{"encoder_arch": "vit", "model": "image captioner", "dataset": "scattered letters and digits in many colours", "train_examples": 48750, "image_size": 64, "crop_scale_min": 1, "horizontal_flip": false, "translate": 0.06, "tokenizer": "word", "vocab_size": 53, "encoder_norm": "rmsnorm", "encoder_norm_position": "pre", "encoder_activation": "gelu", "encoder_head_dim": 64, "encoder_fused_qkv": false, "encoder_bias": "all", "encoder_qk_norm": false, "encoder_layer_scale_init": 0.1, "encoder_parallel_block": false, "encoder_inner_norm": false, "encoder_moe": "top_k", "encoder_num_experts": 16, "encoder_moe_every": 1, "encoder_expert_mlp_ratio": 1, "encoder_experts_per_token": 1, "encoder_shared_expert": true, "encoder_patch_size": [4, 4], "encoder_conv_stem": false, "encoder_layers": 8, "encoder_width": 192, "encoder_positions": "conv", "fusion": "cross_attention", "decoder_width": 192, "decoder_layers": 6, "decoder_norm": "layernorm", "decoder_norm_position": "pre", "decoder_activation": "geglu", "decoder_mlp_ratio": 2, "decoder_head_dim": 64, "decoder_fused_qkv": false, "decoder_bias": "all", "decoder_qk_norm": false, "decoder_parallel_block": false, "decoder_inner_norm": false, "decoder_positions": "rope", "decoder_cross_attention_every": 2, "decoder_tie_embeddings": false, "residual_init": "zero_last", "optimizer": "adamw", "lr": 0.0011, "beta1": 0.9, "beta2": 0.99, "eps": 1e-06, "ema_decay": 0.99, "steps": 8200, "batch_size": 256, "epochs": 43.1, "lr_schedule": "constant", "warmup_steps": 820, "weight_decay": 0.2}
Rows from expert 4 of block 3 of the image encoder, named by matrix and row number. Rows with one number belong to one neuron. Each number is 128 + 32 x the weight over its row's rms, rounded and kept within 0 to 255. All counts start at 0. Numbers have three digits each.
# up: expert up (encoder.blocks.3.mlp.up, 16x192x192), inputs 96-191
# down: expert down (encoder.blocks.3.mlp.down, 16x192x192, transposed), outputs 96-191
up.26:092150122123104152125099128131125101166125177101170096112106114170155144106145196098137085137161176106175121130156185168126153153112118135154120142134103138183174150135116194143153095112106148129099104132137157138179153133161186113161105146089122131148186117140140144112125077155144132141
down.26:147109135180147148117151040165124097126152145131080110184132142179116063101172074111124113133153160104166101148098114091162096127106116106123202105159088085117126084055199149144101124167065137167134091102116103104165117098116203159162136111052087117101119119181173132130150187090126102114
up.27:087091120184145164127119162168110132162138128142098162105175079144205142130128168125149099173099155116073166094122131110152109173128166120172086123143142078190143101084118181090129207036144161151144171126122157112115152189137121091113122141126081148133147152118122108089077128071164094133
down.27:169121072121107137097133118126172196086155112140121182173109074157121135113114151158087143128098087101157109160115137144164136027135156094100151104136174130106135095149161162148111102139128171110078051068119098142107107123113157114161150116154148144131157140149103158150117160108144078078
up.28:134140092154059077147135105116164126117146153116147155148085184132142132126187122160109143193110137062147138164103145093145143080112113104154159134084100151158050125132136056158135055121092196158164113139114150152156163095153189091210096103083148123150155090152113164071087061160189120111
down.28:089131176193091132134138065153052133113147145149138147177105113098123165162181123116123097163172118142097079122121120145114136101115163117113144165129137111124167160132142123115171107141074052107157101163124059112108160120140074126077112127158149152121160088143122073203171101125156118091
up.29:123165089142110128170109069114166143115117147104124174148110099187128141144204110112137139128104137081148098131126144200134235095137062170140100110174098136126177110152170119123157089126107161171174169114143121179141118097173203107154088095045160138147164132162134162140103118157134136140
down.29:187146124185133139163173093150119122181098020153112103152082166171162099109195143127140083128096119090139131162136085164097125114154088078116197169167068111190058104127151108124127085168092193099129122109138116130159121125155185184112131140098106151145104120143166120131145182135123106071
up.30:136049092133111140124165152175108128159143123124116150105115122141148147127119116098147105122064159130102091117133130130176103150098183101136139164157185149174126113094169139173158164116170151169170135206099156160092103163104135103165174121113108142116100136174177123107089081048143124133
down.30:094075117123127143152163107180113215118119111082137111175140124075053152145107164121073139095104136114173099127137125140106086038117171109167154115141159164141130092123119130164121086131176075134118116120104145134097104140128153154147093122204122098183130166160118165172150212072128110125
up.31:129154110117162182177144120120197084100135172171089137155099110104089159063136177159118112180185079062114136104198175090146139157135119132100100114116143108128135164090148139092087129103094150182107167085147164081138084116099137134104122161165141218142146140118130083093125073176150148129
down.31:155169103122118097109144137098188120119117149117121087147122120192121117109133096152124149175107169126143186098145169103120152178101089159134106130100112139169183140169129109111062120089110146117137071134126131168169125055131143070145149097120157158122071080097150117128120092164157145084
up.32:127117152140133118093157114159097167099191138113160151099128195130191119123113119134117120147109116157109141095182195137092107152184091134167150165125140149117117086128173080089178147120136140183178138154152194162130163113199135092166137093164091148098119074165132091130152146160094158171
down.32:062056133173127184162122131144130173090126119113115174139128117093175146104038081117096110125080162091143132121138089130113152069104186077090129096162159103105146109088147179155115199153167117116118138085095123132148169065144173148076110165122133151156143074130127183156123178125192105157
up.33:108085158136154163099142127163144106121129133088195145150123150157178119137105127125116114101098146156101172076177099143097096145112084114085132102129132135087146087108195091153149124107150091102211082138164148062153143111129090137185166049140060191148139099160132081130143119115098142163
down.33:089100136135187153195085137149161104165126129087058163099160165041097145133074149098105143126113191111162121112159084099087167064146187150106130131137194179153122077132105162146026156092137115135099173129082115089106208130126114160091064134140134148150134107157137182139096113162174132165
up.34:093067155203087061110126104145085106158119159070173138139111190191157105120111109151106133147169214133141157113168099137082109157124117118159129122121120130095092109121096104132123111093119101074158092176156176092165215149150113147190120105131097174076140073128120128145093151148102109110
down.34:104084149179144127205140128136145094141153105119070204128168153058117198104100105114111153142110192128112120131127075109102079122200172161112145115163188123157123098146137133147088138102138103144129108105108120124056139062142094160116068149122132103131148056144130163147123107142175159171
up.35:124101157130114143158125104137097135161209179118078124167147179159113107117108082111137125130107163126098131135147096174132131103224083145121145151146097138099163173156147165141119192140119095102099116143140184150161182098186135131181082126134095119090146043118124111062135144172136131122
down.35:132082138170144129095157111108105072165129115090117127064145152059095150152099049120145107199174175103108108102122112118126149194101104176117105101117131041138153101117115153131147168118137153135161167129135128104114180114147140119135137131041072132124092075129134136117129127094180148153
up.36:090124114063106070132113151143053112103115118144138097079115146147190102130145120124101107133136132140127093163094132118164092122154086110080139150143152121152124136085128144105186110110126130104081100118141094168129171108127155139140131155123154064184081089166076165158180120127161158145
down.36:174113156103167108079194062146141135193162122154158092146159127148141156083109091154099176132128097138163107159119131122128096082119178117130136076133071133078130080139154114154148108135133106166142137140135181136101084129134146120129143174079162062146162133094088145172122149105125230148
up.37:133125107147137142123151146118213148080165132102169123128200077155156105139174125137159133100096077114124156133136152114135145156101128168149114132142160122128102099106126151082117116130115167116122161159103198140131139083158135127151050135151096134059122141128166138104092117110113126048
down.37:178152110132130157107069119161140114089161106083108164149117097159169146089152184122092099085123146098089160143120106110216126090179179100132144049140070099127131210146106151148096165108123145129139069127162126086166127169106096116133154116086093162119180162148131108075087126127118097141
up.38:048080148117100061124104088130091085127057187128137059038113139160108130103116144084081081152182161154123182159103136075113150137083151115143110176067154199173150141136125118165157118115091119103125077184144111136137170145130168115123141120070130116116140097076152112125116131052181096114
down.38:151137141121151145143189129135078132162123105167162139206098131062102182117120084107095152102177074160128117115106103155166120163122151154161128082119172068083136133149131133130172129106097119165125187157162162140061102118124097147094138166123123119063146135175114061112182129123150157154
up.39:110106143106113109084129092150088130141110149109179064129113121118168121049146126118203111132113145131119076065134142141180134152144073126153146190158071111166122158166140164107140098125124115167093205104105107140137163138177176123163101099121064030133151122117135144096132123161130114101
down.39:153076141146118108147194114073187167213117074190135084152123148151136077061187052158144167145135159121169114135114149126101166148155095134150118129167116141086126102099201095204094096163070167082157089190115138127129105119124145205128106121124131119130148102121086148138137116120156178074
up.40:104119099132133098154155138141198124114150145084159110150113207139115132052157148129143150120101127149164187129182122094118127129102102162110167140048134138160050147135143092167123119141092141152185185131086131054118131146169159096164088077124112148062128156132130163103105095157099127074
down.40:098159135133121112151060180155166093143147148132144168087097129136173131129117159122135177103117150120105159108151101072109136099189129117073143174151095099117095140189156156125097180109166147084119124158075088105119160130124096114134152163076099129115158106093150086099089067184110102118
up.41:131120155105119176112133135170117109170158160122132113138152128128064126064103119123188129103112112097147055088150138142145139134165110126113133164156077125153199106151087123116127147118137111117134126201133137106130129119174095137158098112171104136119151068084182168104094089122131143108
down.41:123061130163161200135110116182115073135148087089106094166116165132121072117161098091109086178173161118155134122120091107124092157130138150089167094155068095157109144147190168132154178134030120138140129114130094090199135125118164153135143134113045136139141095120169152101147172059196169109
up.42:084124126081114118116175153102110081079082152180097071142111109159124083104170164127046126109140088057121103109150113136135123159161073151107104129123163098142153178099139142117075134095064172155072174051139174137104094142131142111120161154164124124083144177165146087125137103157116131119
down.42:095118109138081107068098148128152128076075179119121109111112135126128131082154105147152165149107180177140157083107178109130135177091174197122142144083128106155123134187124092095105140124115081096143064172141127139128175061133120088179160113118116135142132061139138128100100082153196150151
up.43:128081098111079076103146078156084144117175157117135052114124176100170092106151113140147106136070103125117062099137167120121127165146100159166148177135086141147120213168177125166095119144106155169121175124099150167126124148155171101158128138085059070127079129138114124113111121177169154122
down.43:117135145139110090213142115103134140211140139105111178103077146184122103127153128163187159142175122119103131062149114184108134123137106128095113178149148127159128110134133118215101094152131083087132178137106096102138139150135149146098130113117135154136140093090133076144152090108131105129
up.44:075089140147087117146124153150090153128122139145041125106120161108121147059156116075172122187124121054110122129158163126163161121141102081149117153139155102168190187194166121150132129131159163211128119170112135150124136148135190084132104135065114122119130139129159069116116118107118089137
down.44:123124133072091127137114110125095172090118161143094097183077126145137110138180125137116102098084133130073118130107154131136100124120103117161147211156152142136101197114097112154202110134114169124154108129149133121144161072134200148108066150127149119117084137152174161160138119070128120088
up.45:112149112141121066141101103157165156133114136128097132165074147103090114077154110108081106186153186113119125146160145184131230116111092130176097127122128125139154087179183103154103090094102193158163118150157133198105177131151160112138128096051116177086176100113146104129076091153136128112
down.45:141110114129067153148168108134073112147094092111129136140103111122130172174149085135127124159160099109094123115127151140165179139080069111143143125132124150155092156069155114157153125203173077126174150121104165141131127083145141144163095156136153142150078121082134062147193164105134068124
up.46:057102124179109072136121106109073121123087164157118050126076143135090090121117148107059104155161146113169144143150153113152125105124105131201065163138112150150165110151136061159185083089084169147129113161143173132113135154130158124163159119047130126110139128112167117103054112070183105101
down.46:158136119138109143142160124093079138105101090167130151194085134106163144169140084143085166079111121164082128127110108153157114154113101134146119166143139037120112097102126085134169105178094104109141154081162142142102156069123064140093114170090121108109128099172132107087210134146187105116
up.47:091147118179125163162165085131108114120121155103154107151125147080132117047179154161135103155080122109150121080164112159129122148143105136105121139119104146116136098144051175196063128145131087110180161120111125115156119136167115127157083127117131154134192091082093151070123133163113156125
down.47:141103135156142105118132129125122049127153123170103104155162110156130075069145076126178158158143153101166114153092122070117142142107132115104139174099155106106137073104172137167085153155025152112191162124100119094128139064118167158089154142078080120114150105145183178068134131091151175099
up.48:084090094110104117169130152153107132134158143104155094114107165135122137097141155131135109117144133137126173088092147139184132173123127105129177159087113090200102189145128159113166152149105136173086179120121163121120217157159193100172138110089106112100181141132158168103138102136148122099
down.48:136112123160134169121157183101119132142142105124084136128139086165125093065142115165177141133156136204148128128103127130140098170177136148157165142145095164089176115088180083196076136112099166083086133135156182100062125141128081201152103175041095142112179144146083139072122130119135119098
up.49:117161152220117108108133093155078156133144178077175123163117160139136120090135119132074119179170147110127155076168108172090131150169148121186108115080111121067114115132073124090115165108120096137111174171116152115135131121162095128149125129161133156060152113092102129119169152200120122121
down.49:178116110154114141161135148108136117106144087183132160155150117124122146091081082159136163098109144129118150099116086145125172114123136166079132132142152129149128100101189144167084190143107166100109096094140110137050123073108118104123115160055135097099176067099091098123134089152160152155
up.50:062106162081113066107097111113085046146090169132127084055110156149081097122152141077093111124160124165129185175106119041100123117119143120099120145126152166174143151121159090135134135074069147070117036143139106108132096134106149118101128125094134131107097079139124093143102104067113151147
down.50:172170108088115102138217123114097116204143120176182157169088155090102156141103085141098158081120104132131159117103148166151135119088097123141109074106111083131122131154157116099165142102124094144135190168188175100071094085134100162088162097167130100093149149170107110103158128154114150100
up.51:086092111145127082129165140104131104145158195125095091126111110135110145058136127091180106124083138162089151131107148128150127133192086083138189123112146115183120149149120098133147154122081179168121175106076181153110214101142166092182100080105118082136150123167152132154109115082169151110
down.51:121095145144156133173163131100082131166144087121105178149167125151153080086157108135200140164081123119197130134119109125096124167129076077145152152124156139117148103052166083182111146132150123097195211143105156157091133095139169188107084118118119111158098085135130146064168158119079186155
up.52:119128086142126144194169139086100127139090171145139118071131129092109162124097137169206108154150088130110187093092109112142089162161067093087143110085126168149156186128107099144203159128152149174093122137106180164135170132105221116136076109149126122214158136135101108086127102090126088154
down.52:143127115113143097165103082105151164154122166153050117229140127172076086092143089134140173132152196101129115133128103107173107106183126141178181156083087072138147172134182100173114092097125163169130108156104130176154140124139120175054099122112164116071083118120115132145139094113116153129
up.53:136187124099111138167099108139128106115113197146090178085085145087140172081176174153123125208177086068081072133153141195156177157106118104159102107135110131153142164110137118073128092100120216182121156102165125137160114086133150093143145159127153174104149132127096120098152102116171130110
down.53:104140132095077091142143103138120140161097141140076114144085104169135130110171090096120088155105188099142149121120164144126220158127100097163116140136130119179154147110160107139120126121070133141112139108141100120165169045134142113145130112072149167108108038128094154136140093110160184109
up.54:077101141062095155109086130166090113114126142129113128142067109155127093127127109109181086085135184146093110142143132123127146143157079153114121180176113103134164135147138132094172136145127116118054086158186143130142209095142167106156120155075072106159134099119146098108134129084146081108
down.54:151021151110191145156147129131190065171164073119111118121102153138100161085116100129103118147179085161141140131136144108136153124098095109127118116155135115158067175076154133147171102133094127165160108131163177118106126097120136144122109107066085087096107163124159131118134115096100148126
up.55:113145117166081134098160128121098164109168140124108126133095122160092097170119108074129082139145148123146129092176092186116208114142086099154140140119047108090146129157162190101204124119090117167132114176095131184135111101182136114128180065101152107062111156204163139089133154156153112060
down.55:150110150145147115149125152075135091140128088103133127161062139137166186138185088165142121126163082089089137086114098144108198119112114126118131105157139153133033120068145118218157195194111184103164181122060079119077105060131209089161090149030120119131127104117111100130150118128128139126
up.56:119149134126115145103146163129129104114101106190085126155137122133083141054149159130084135121149141093131097134138161116130126163133132169097124116099153092125148122104141127107029133077073220164123206053177130149096097168104132125091139177159144123070126189129152125123085078132165140083
down.56:096142111147045101108129109118128153058098180114124106174113148111128130113143109098070145158093156134130192101124145121096144189072169154132106127075142100183128148169124130074088142116106100103143076160152171127157128087134118078184162109122116133134094090119154131091110132176185142117
up.57:110136120166081108130115101096114101101099131046199100097083185106174152103170133145157151140160117166168195053141137101151124197084104130147145143001148091132056099127130141143126146168139115121146121130110128111158160160129186126149134132125133158101135141119142136071180145153115144123
down.57:131132142189130122119127109139118120112165166158100090165189084154092156075100103123098151132175144122106101141128122141137095122130171144168171112170092085136148126137121163142053146152091137169095090130123090156092185133150063142066138130065079114121207112104110131196110145189097156132
up.58:157205095204141130147069109124090159122116126115139132133087138129147112060153140164094137199140124114147087090164115169143115139144127141126115156085111109073145074133140154059058122119074124109110234094122146113114094135140143146121127150109194131104139160075114174098169118187137136068
down.58:161159111144092113109083163054135114088131116194138121183132098154143101115135123107107178085108120145136154124098136166122153183134153127077121160147116118119101117136184140128073188151066174076123072125148132135108065058122135091126132170094170103123151102110071113103118156206141188072
up.59:146094114189062069105167109143111062126119155033150116131094191155143114117174088159133179157144121120150128119165104101133112170073126138130153167051144148184035087098127075145086120114084187125183132158128175132154125136151150123134100128135168154050128126145161130092077118130136160081
down.59:138155148161080125123084110166087150096179146109116166163113111135160173091147174093088155110172153126101122170116125128147127129211180127102135139123117086145108141188122138138140149085125092147159046152138092153082127146138053121143110134111141120107184088092079131158133108136184114157
up.60:083136076173094112132082086179093094146086193064116106084097132115074135107156171081084102129175169124121098121132121170121186096081185117139103116138122158158100129164122056136114102099085186111179117215181116136152132111146186104148155094130115137083161156110167156145123163068224148090
down.60:104131140120076126121188120134106107125095145109154106221079154105058153136123120134097109100188122092096130102120142138124131128140100109122112129160127070176124108120107103174185150153102079125047077126112104109071131069111085154138102155140117111117128071106091094152184127158134119136
up.61:131108143103108174110171117123126143107157117159099138142081113103098130098174092089155082137142111075150068145134190109168161114156085105122078127170119077099227199166120173075165138114143128193074113164125124178113102076119154124114118124119149096178137151182151098162135145118118119127
down.61:159095124106149091121144088156162126115133099124132083161101191196138179098149140147094145136150118137152111173136174163163120130113093103165132117112090135174062171122104075105158082123118181108115086060164166090174119100119132126138139088116130111127110166143142177143105122118095159098
up.62:115137175090168104171118139164103076142067119153205034138119125131073109122092141104132105107100123143137176087148122150131159128068159168130156176129108123133086100166149213147092154132134115107142167138107090106125115157146107129103173092112123065117124108059140134115155119156100128146
down.62:131137133071038146118135089161147135156171135145138132109059163115130141170142082116136063160142158143105120122107163156125152080115096071154144131095077143125070118162133098095136110140072135062195159165165076116126126081117112127174180114167145121097098127170153119102102087112207145092
up.63:170183141136112154091118135121117159110166193138113165138105110119094107038113100119184095107138143100140111154156128127145194080146103150100118152142097077136112128137104145095139108149080105145131169153127162123135163059139187120088099137116159131083136129148124110116085121183111088075
down.63:172122160137162145096124121177131058088124042172102176110086135140180138050157141070127071133128120146147146157170122096148106156138127081110088102171093116180118167144170116092161135121102164050145100111135136053168105093139161092146127182101121117135159153145108102127113124091087135077
up.64:092127131072174067194140150121130107098078219115123143107138100188115109092121163130176123123139135103097221101133125148152124089161119067119115127065131155154150133147119057161185162104112149137156127175093195122130165177123115097087095070155129114160153163150124086085094111123119096167
down.64:078161095049155088158113180081162122153083171147161132113116149120175114151117151168150125080096138129109129128135100108157139139140131170136073169099143164115147163168118117154147130060148103119165112180073087143148154169112158130099118146126192117102098093105142122122138048137110109143
up.65:082091118139099104112123152164119141197122109132071158088185061136202133146112146154146104150095125098092160082145184105124104124088186134158136123162153124178124106096153153124126158092158178154148152158124160130095142175156128104136115101141083117155132148148161131088048146062171131095
down.65:144102105097108100097110176149144204100144108120133161183114124112161170121108150148074120106064097090142130127136121161150124014148171089147135088134158139123080119136116152117132104102157134119118065118106125130118127107141107152159126105188153108141094160139131128135116157094137091112
up.66:129076113113094131150156148178099113111114141126080079101110133147086134116176087090129099177113111094158102141131163122153181142171145074185124145176159140142124170168106134136162080143120185226139114158112159174091125100124151118198119125072148094131140123168162106089120104137143168117
down.66:118105121109111123107111136123075149112121139111080120161114177186140119103172094096120163090082148166077132095130157149125133129102153110185107200085113140148104136071151144163169114100104108071131093111144202102165147078163146157098066123149140111133091155167120152132095153085141160118
up.67:147120117175101082112088128167063132129154112150104100133114092159095057088124105118115084117103158107107110129121135186101134075155123130127065149168084149101117150118092150149178045145075157086118149154121132151152150072157119125145121140092186066067149155157148135083067118126141109094
down.67:156104158128151087175156159079122121106117074160167115136079159137109126146135065127079163101113096133168153141133123148110161155127092077125102077136121163107106085036199094169156157163133134117139111151118156106092082097129142168093102150056166106108128142125075138161149143201093179089
up.68:088066134089127112135135119158126138145127134163150118172157132182157119082130129135160101084150192139128102092129125182157119113162116112169158190137089105175120153146143132125168127100141126212126187104161120173165175131179172103140125100108065088128160120119166164077104083129177089117
down.68:161065118128140132119189129109140143175129083171089081162127146158098081078170053116141157132116182163176119106136118118109152162183086145107141141142130136126153133070206100200100123100055120087187126129128167135088116156135138199110113143092140103153122131145184157113165134123152147119
up.69:178119142125158159065174127176128109116106119123163122181123121191159089148117139154124150092136046131128126092140133159080088216138119142122104159131166174091125098101193096124070150133119147108127174100171157161089098085104118096120130152204104146071104136097171090123119131144120176110
down.69:125127095133126164119079094130175157049126180121144131182126129103133178129074166100064093116104170099177164167128118112165159099082161132124140059103166124144137109171078141127104152119089099117108026130165114144134166094129104140120160130135136157145179088115160138128107146182179111165
up.70:097088109203074057098141121093123123126113146095094120134168179131082118100180085094093096155144111088109164119123090075139170130113134159151116154043149117108129166176124112191083146087090134151152153202111111139110150118148138101163147097128129087044140176123126141102062143132150118127
down.70:122165100105081137147137177156127164147139097116166149157087115107147138139134090137182170081123127140060170118109142154147170139132153112144128179110151085102094174093185111194175141123102129157181178121106114122047080104127101160147078146100132137095151145147107112097148069088196098112
up.71:162047070140127158162137158164132142097116106103149133114119125110152148152127144126148103119046164151104117110125106142167108145081192073109115127165160166143143123090129142177171095110152104176193129148091174196096084183116123136190197096128139134145117152188162178127131071090155119133
down.71:132076123171166154168139095183112207141126092078123113140175158072074167150119193115077146112118154103168097158135121119095099043117182114150166127126132157133112131141092131161120082132160103165142147140127133146112131176132162140148081114197153100187107172122127174168131205088123166147
up.72:107112131110109119113151134124139129117074170166143119103117144130122148126141110091057062148064140146114129122122110099127160148099147131113159160148116092134191097174094166158104131159095129090116127149056134134117152047148162132142106115060092096148104077089138061146151114132102111129
down.72:084090137130143084137147086119070109177098160110092101093099128086105125133105128136185122144175135106111055126098145136082110129124150145168129109146139113130118145099156077182149088132057123166115188150147173146089151156125164088176094130122103138129085160150116128074133116143131109168
up.73:125146100188123137132139083124082092124100137159115114133143190094043135112130087085121108133101141151146143080112086110080168130113150179115089126131110154142122089101034134117110158103135097061141084185136157117187103138141093108142146097114093136130152076083105098100155100109116179133
down.73:110124098189127144103084092138156080119150159121106133170124129151097139103123127084171103117155149131146135157097097114143125115140121138100140160090179114148136137218120146116112144113016144121117166116155123123145194134133136099133156143148088115097155137094176160106096121108148128133
up.74:125130118143084112108128098166086102141146141159159077124091142154119116094153154144108063143132132102105134108134144154139218129117122110116091143101099110172098122167122145130174130076035189127114134158145135160157137139177169101172139090088147105079195127128112135090087102136147117106
down.74:106105175195114123086129114095093124124124152100115148069170115111155124149111102147142124126137156146115109101141103109108093172097119179122118161178131079135184168082157174143085141192190080152169194139121071132138168128136154206109141123181056158134043098164179103150152129093142118153
up.75:111142146174112147128053150137089100123148165128100109072083124104090102098102092112136103120152171150186104138113127160071173130064102149061101146151124123137186176140106166085139106136087116061139075178135136108134176121131155154115107132113199086084188093135157102137095101115186132142
down.75:099101131136134146147158161158084112093106059136113164141121134103169150137130127097086118139125073122160183116137107153106155140097111039101117062113135131170142180126180160170123166107115121119120127111116196124100081103143128103130128106058133116114094147150123141129156172128092102101
up.76:117129163115068185114111162125103061124147136130107131156123137142107116089141116097127089124066128089137084054146116109137134178124105118143105212193039125168183136117143159104169165128121157149143153158140155105187117059169125145131115143096094103132143054100160116083139119153132199132
down.76:135079120165119138090138050160147117100108115151141145153139101131138044135152095112123096198170158067169112142090129119133115120153119153087129091146110105106141120124156113132134139137007120116149130117136128124212139141132206119144165105094116093127147110180140215107091188059182125083
up.77:138101169129096147113132092127103098115162147091156098150110178124166138101131102122144110107092103150125117061151113128114116146125124106149161207150130168132085095176130134176109163141137089120180107105142101152151146087184148095175126113132073113149147028092160095090132157194141159129
down.77:110153140169073138121058093133107087092119169183063099139123129102089088106141098101115075164137134099160073128152146127114206128158145126165117108142152125155168141149127149126068179130020171120099144168121139115155192105155137200076145133062096137072155109129121201176096149169122133102
up.78:090119119052107093164135151136101085142081148138102149161112134100107110083103148132158122112160135086086053110134150156117122104155084062101109137176111154205165176146113120130124097151135142200129141110138147168155173087116179084142116139097114090162123084108129120099131057158155125180
down.78:150095105076148112146164114097160146140085131180114059186106184155132124095176079113103134155088136116124104157140121133169129160149175147158129156111121142128126131129120087152147150077096097128155073135128162112122131139128156163078092127121120099128097150113179162119124117097138192132
up.79:108139140108129142133064083128129122105094151084157080083093074121177125096167188098123133176145105144149127114120157090168161168100125120144099153077091105131094049199127178116121120130138131152147186142108070102145129141148179116123155134082135114114138147090154164114174120201171132103
down.79:173138139169115126125134096164079162116155124189094112166111132151103148120187100139151113167122145148080138128117184134094107177119107122160212151140127124136123156153154091195070094204074188131165087132164143151066154110146105145170121124043085103113140113158093101165140140161101168087
up.80:087102121164096099187061095111124152127134165098085182129191085186185122145176143135137132135094161103102145083108109185163135158166124179161133135152128116128135093133131165106101159076131107176191185087103169178163142138184193120185108079111085120146182169124121144086073117143150112117
down.80:175110112167130067137140125130115154142083041130097146169104118160122086135163095130160116114103216125085073122125109138066142098154123082157158128134164121123122129068123159168147107174067139114169148094163092132131175157148162161114111142160091126140092112142167186116155138102193126135
up.81:072119158130138094137080151115159086142099154088089156119136083207077106098083185127175152139137138111139191113170106097077073085128121089093149127109141144161166092136108081148095113104121135102174129133121191097140150137120113093113097098174130146153140162122163086087016117097128111141
down.81:112178087091163095159103188090161153142119157158150162139144173069176105121107157136112126122079148114139169142149113097135132111152138178138101154118152159110132147172110151123142122041157126144142068174084130138156162156126146151091131110158153105146091122098160116128132065164120135149
up.82:129123103193119151107100115179088076109128113128105117135122117122083108116115146111138133110072176160121084063160114156077168118101145215139097135175090154112173093123116169114125126104153111078143103166156157126145120098176087101170091122103058134127138100091133107112114088118136142101
down.82:143153143104145128134112099152144096121119144127093116136132156130110108129175085087198072100133156122102119119120104085132144144148155147133163126070127094128157115182133142167095163088016127106188177150162121081105177119116103190111145156124105107099134152167194172111086091105172124140
up.83:148122140133122128161129116110110076132090178085173110075126111109132161085116129142146061191119114116117182072127132142116191157047165094094126197105140132162136125096125146140146118127098136085126109162101146133142126098161153103147121115112137111136137088078122103071104126129108120106
down.83:112050140135118108167163148100130054118141140122064107155146146120126116129119074135137102170164154118117108131123122141091150150137091167100119097118136059161147141142219111159088150141069141185172176130090133113128161125122154123131155073099087128116046089158113123153151110109130095146
up.84:105136138147126135164105138159161117121123204114114138087100124202105095069142138074170097139130176143097180083171138124115157128129155164085092193147099118164133115093081102084122149070101122117146133161147166135136138088129127100148133080154111132123178116125126046113049087117131146140
down.84:071133128087160115204127131115179110112157167084091177160109157147144123164120138075139093127164180117113131087151086141115112172173114143129119141129134121130180155163146173173164118071116112142150127070082072110173168182132172133085099107088150140080077103153183111183124115143157081132
up.85:169131122180124165099102106130139149097211125146154117068093093132126093126179112098076093104145138187149124150160119103168125069158107155128067128102095119066119106165147133117198136112122087119129131169099106138126081039142129177126155139122168116032105158153087177111165124145189126103
down.85:171111130117118099178168156072150107123094081155205092152103102168135139106150128174105199093148065115141166078120177165121202153112134095112097107145123128141098100107134132134177155173115165105122101085125118101093049069139175046162113163050145133138193115126031116151121139166076167115
up.86:135122129047101148138208138169122103119126162158073127126110184126088151109129122120123122148115100078111093088145149159105139131161120151100103092121136129119123183113142159087090126120118175164118185110168186154107118099119155131132126118145126115067133142172112102071119088154128131142
down.86:097048115114128134125093123154124139066146175118146132115101168169152154072143116109073131138126143131125195088142116148150193140110143179090068072092094088130109163171111115116128154089131078146125054137178146115172151082134123076125166070102144152144137109158126115133091112148179144115
up.87:194117091086096163129129137142121148111179108100124148162150157156101083152102100104163127116034104135107112102149125187094137124160107095132110132158059183122132167112132158112143101151126123125105155156118255211133140131132141128161109119115110157124106166152139139085122099171069113114
down.87:112063135162149218176088068149138146083179091106094135156115148114154153131155160129129088107104112104116123121147132143155169137121107099075097097166097101140102153126138137157176188147138152125144113104152155117165120111137203097115098134095127158126153119113127109099133137096150141130
up.88:101077112149105069092116175111116115144118142148060110159150097148142133141120137141164131160087152096108185158119123075148099089135183138147164179107172139215106097132161078146129127057119188164106118129106178135096151141135126089161102117132121140114102123122149088059063098051194144093
down.88:121162106084036079060121184174066191162156117107138188169134145085171142117143148101113134045106128156110143105115119172154089111180159125196140124080100077112132165070139118145160091083119079116140131127136175163094096143139091129137102120150138104113067124161147118134148140103132078130
up.89:170139131138166175168095156164142138123146170154097151075143119150086140122135144099124125127089185109144108108115121141070234118138157190149084125113135141170108163123075194110123123081134100137148160143132190108141143112154150133148134096097125118125143136135149130137093094146110123110
down.89:143158112142131105162117143182106082093122124153110143151084182115137105130113105098173105105164176127162083163125096111138105165157104080120121152172131123124162134155169174101143174158090192138164092099120071119120184142131169177141141177095105133110149085077146209146105100137096162119
up.90:154145128170130176105134085141096113130119149152101130140155156103044157104125124124141104142110126130112113053124095121100177160115140141102077172158114166143165087124035112099107142098124098078114114157149155129163108128127075130137099134132105124133159067081160116094140080094127154126
down.90:142128108191131109113084079108139082148148140116130121166104111171119084116117137085163107136163144122160146145091122134139110135154126144074151130102096087111120127167129156111155132138000140144108128091170128112180167132110178140157183155121069121118183112123162158124103137105184117105